A small model that answers yes/no questions on an image's attributes, trained from scratch.
Model: encoder arch convnext, encoder norm layernorm, encoder activation quick_gelu, encoder layers 8, encoder width 192, fusion encoder layers 7, fusion encoder norm layernorm.
Training: cautious_adamw at rate 0.001, 17800 steps.
Data: trained on rendered landscapes of hills, water and sky, 72500 training examples.
Rows from block 5 of the image encoder, named by matrix and row number. Rows with one number belong to one neuron. Each number is 128 + 24 x the weight over its row's rms, rounded and kept within 0 to 255. All counts start at 0. After the name is the row's rms in percent of the matrix's.
# fc1: MLP up (encoder.blocks.5.mlp.fc1.weight, 384x192), inputs 0-63
# fc2: MLP down (encoder.blocks.5.mlp.fc2.weight, 192x384, transposed), outputs 0-63
fc1.197 101 [115 139 185  87 164 110  93 132 146 167 139 120 143 121 150 124  88 104 152 101 154 151 111 137 104 103 133 137 129  93 101 155 133 110 114 126 158 128 112 165 150 117  76 163 157 149 144 120  85 112 115 162 128 122 124 124 134 153 168 115 111 147 110 134]
fc1.198 112 [ 99 161  77 166 164 138 109 135  93 161 149 124 138 172 133 158 140 166 131 130 112 131 107 132 157 164 122 134 134 128 119  75 156 119 117 127 162 133 170 181 132 104 135 125 124 164 122 140 131 143 110 105 117  94 133 114 124 141 180 178 126 129 100 136]
fc1.199 108 [ 51 149 115 125 163 117 119 113 124 173 109 113 133 113 133 154 108 145 142 112 128 118  47 131 124 101 118 119 164 123 158 145 156 122 134 133 113 141 162 112 167  95 122 101 120 134 119 140 127 112 114 122 115 123 143 106 109 161 159 119 172  98  93 133]
fc1.200 093 [111 114 134  92 124 115 111 134 148 140 170 130 159  95 129 104 128 131 120 143 126 141 115 145 152  96 143 141 164 173 147 145 136 159 158 128 125 113 147 150 165 145  86 119 148 125 115 125 127 114 161 166 146 136  90  63 114 134 172 108  90 165 155 117]
fc1.201 102 [148 147 156  77 157 134 114 137 199 109 111 147 156  76 144 131 159  50 152 132 111 130 108 140 105 132 161 139 129 149 131 136 148 139 110 139 144 117  36 190 128 136 158 156 147 154 126 125 117 140 128 141 123  94 138 123 141  62  95 144 150 128 143 114]
fc1.202 106 [148 120 139 121 138 130  90 146 168 118 166 150 127  83 126 113 158 109 145 165 111 124 142 140 107 141 121 139 153 161 124 116 117 114 109 121 150 147  63 126 137 144 156 127 103 134 131 119 110 145 115 130 146 118 126 119 103 101 132 110 134 155 140 150]
fc1.203 091 [168 132 120 138 113 107  79  88  95 160 158 147  86 146 146 108 159 153 125 110 112 120 146 139 143 136 130 128  91 153 113  97 129 161 137 118 137 143 161 133 101 143 157 102 119 108 161 139  80 136 138  87 140 121 101 141 118 119 152 124 154 119 136 120]
fc1.204 104 [ 99 134 112 157 155 163 168 150 110 132 175 111 110 156 108 188 135 175 185 162 117 128 144 114 144 100 133 144 147  83 103 118 119 116 162 138  85 165 156 144 164 141 131 141  94 106 114 128 104 131 131 152 145 160 132  89 135 154 143 124 119 144 114  95]
fc1.205 097 [119 124 142  80  97 139 118  98 130 121 130 123 121 149 136 160 128 108 113 154 144 137 115 116 121 132  98 191  95 120 102 111 143 131 120 117 128 131  82  99 112 126 143 153 177  95 117 110 121 125 183 131 112 142 118 173 141  97 137 179 112 168 149  87]
fc1.206 099 [ 92 155 180  87 133  86 109 132 124 148 120 155  83 128 168 100 135 132 148 136 168  64 117 130  79 173 104 149 103  96 110 165 139 117  97  93 135 111 110 132 136 122 111 136 113 167 127 175 137  71 114 138 138 168 109 123 161 127 107 142 114 131 141 143]
fc1.207 102 [115 146 127 138 166  85 116  99 138 188 150 123 138 106 109 150 115 145 113 120 124  84 122 159 114  97 113 110 166 131 133 138 151 134 134 110  94 192 165 104 143 129  97 133 125 125 110 142  96 127 122 141 115 128  88  90 111 152 151 143 148 110  98 116]
fc2.197 103 [146 130 137  80 128 163 120 101 141 139 102 130 150 102 116 112 140 142 142 152 134  83  95 138 118 135 119 146  82 170 130 120 115 135 142 131 149 194 124  91 177 129 144 111 129 164 120  94 137 134 111 144 158 161 140  95 148  95 137 123 129 116 139 120]
fc2.198 110 [112 137 118  84 178 114  98 114 141 128 119 121 164  82 129 116 137 132 107 144 136  67 152 151 139 152 111 138  85 151 148 136 183 162 142  99 133 154 107 147 144 140 151 122 144 107 115 110 142 146 135 163 117  99 101  97 103  94 111 135 108 109 145 119]
fc2.199 112 [ 39 151 135 132 152  91 143 113 123  87 107 117 123 154 146  91 118  92 100 147 138 122 181 150 122 134 119 137 125 156 122 133 155 119 112 137 136 123  71 155 123 118 138 134 126 126 129 128 120 179 122 111 116 138 126 119 142 138  64 123 145 137 181 101]
fc2.200 094 [ 87 114 129 132 112 126 136 130 129 108 125 126 101 117 162 143 141  77 150 127 185 153 168  95 149  90 151 116 142 114  79 129  92  96  93 155 133 124 109 171 139 132 163 115 150 106 154 118 136 162 154 110 145 145 157 111 114 139  90 119 115 150 106 118]
fc2.201 106 [151 121 131 125 137 102 117 170 147 150 113 132 161 116 130 117 160 138 161 113 144 101 124 115 149 116 140 103 134 133 142 136 169 110 147  90 115  85 150 173 132 158 113 111 121  79  90 108 125  96 128 137 157  99 151 124 158 138 145 140 119  96 117 109]
fc2.202 102 [157 107 138 122 137 109 130  76 152 139  86 119 118 113 120 126 150 128 129 138 104 118 134 112 109 114 116 118 146 102 109 141 140 121 142 101 125  99 163  99 118 132 102 117 146 110 124 120  85  76 145 153 137  86 154 139 133  96 153 152 187 155 114 133]
fc2.203 083 [101 115 105 169  89 121 141 139 121 159 139 141 147 162  67 147 114 129 132  86 114 114  98 171 111 145 146 139 123 156 120 117 130 135 120 136 149 119 122 143  70 102 103  95 123 160 140 136 175 136 104 125 146 138 106 144 142 155 117 140 166  89 166 132]
fc2.204 098 [106 159 103  87 147 104 100 129 128 130 140 141 157 141 117 106 163 114 143 136 128  70 128 173 142 163 145 109  93 160 145 128 173 172 145 120 131 128 128 136 161 165 195 125 111 139 116 107 151 123 108  94  82 135 132 113 157 103 152 150 117 152 101 102]
fc2.205 090 [148 108  99 142 170 105 124 115 115 130 134  80 192 113 140 140 121 141  97 130 161 143 106 127 172 115 141 133 130 114 118 125 151 143 147 108  93 141 129 137 104 129 116 158 139  58  87 124 138 115 141 117 110 115 163 139  84 158 114 117 100 140 142 168]
fc2.206 093 [ 80 151 179 113 144 129 134 126 145 144 131 125 121 124 106 160 113 129 139 127 126 163 141 114 152 130 116 138 139 167 115  57 156 157 163 162 138 102  93  99 141 110 112 118 164 136 133 109 130 152 110 111 170 126 140 118 126 154 131 137 120 139 125 150]
fc2.207 107 [ 99 147 126 141 130 109 123 129 128 129 109 168 111 126 119 123 139 102 116 115 128 147 151 116  88 156  98 144 145 147 114 129 127 123 124 134 130 181  91 119 112 142 163 116 166 118 142 123 160 171 147  64 159 149 111  79 143 104 146 110 129 152 124  71]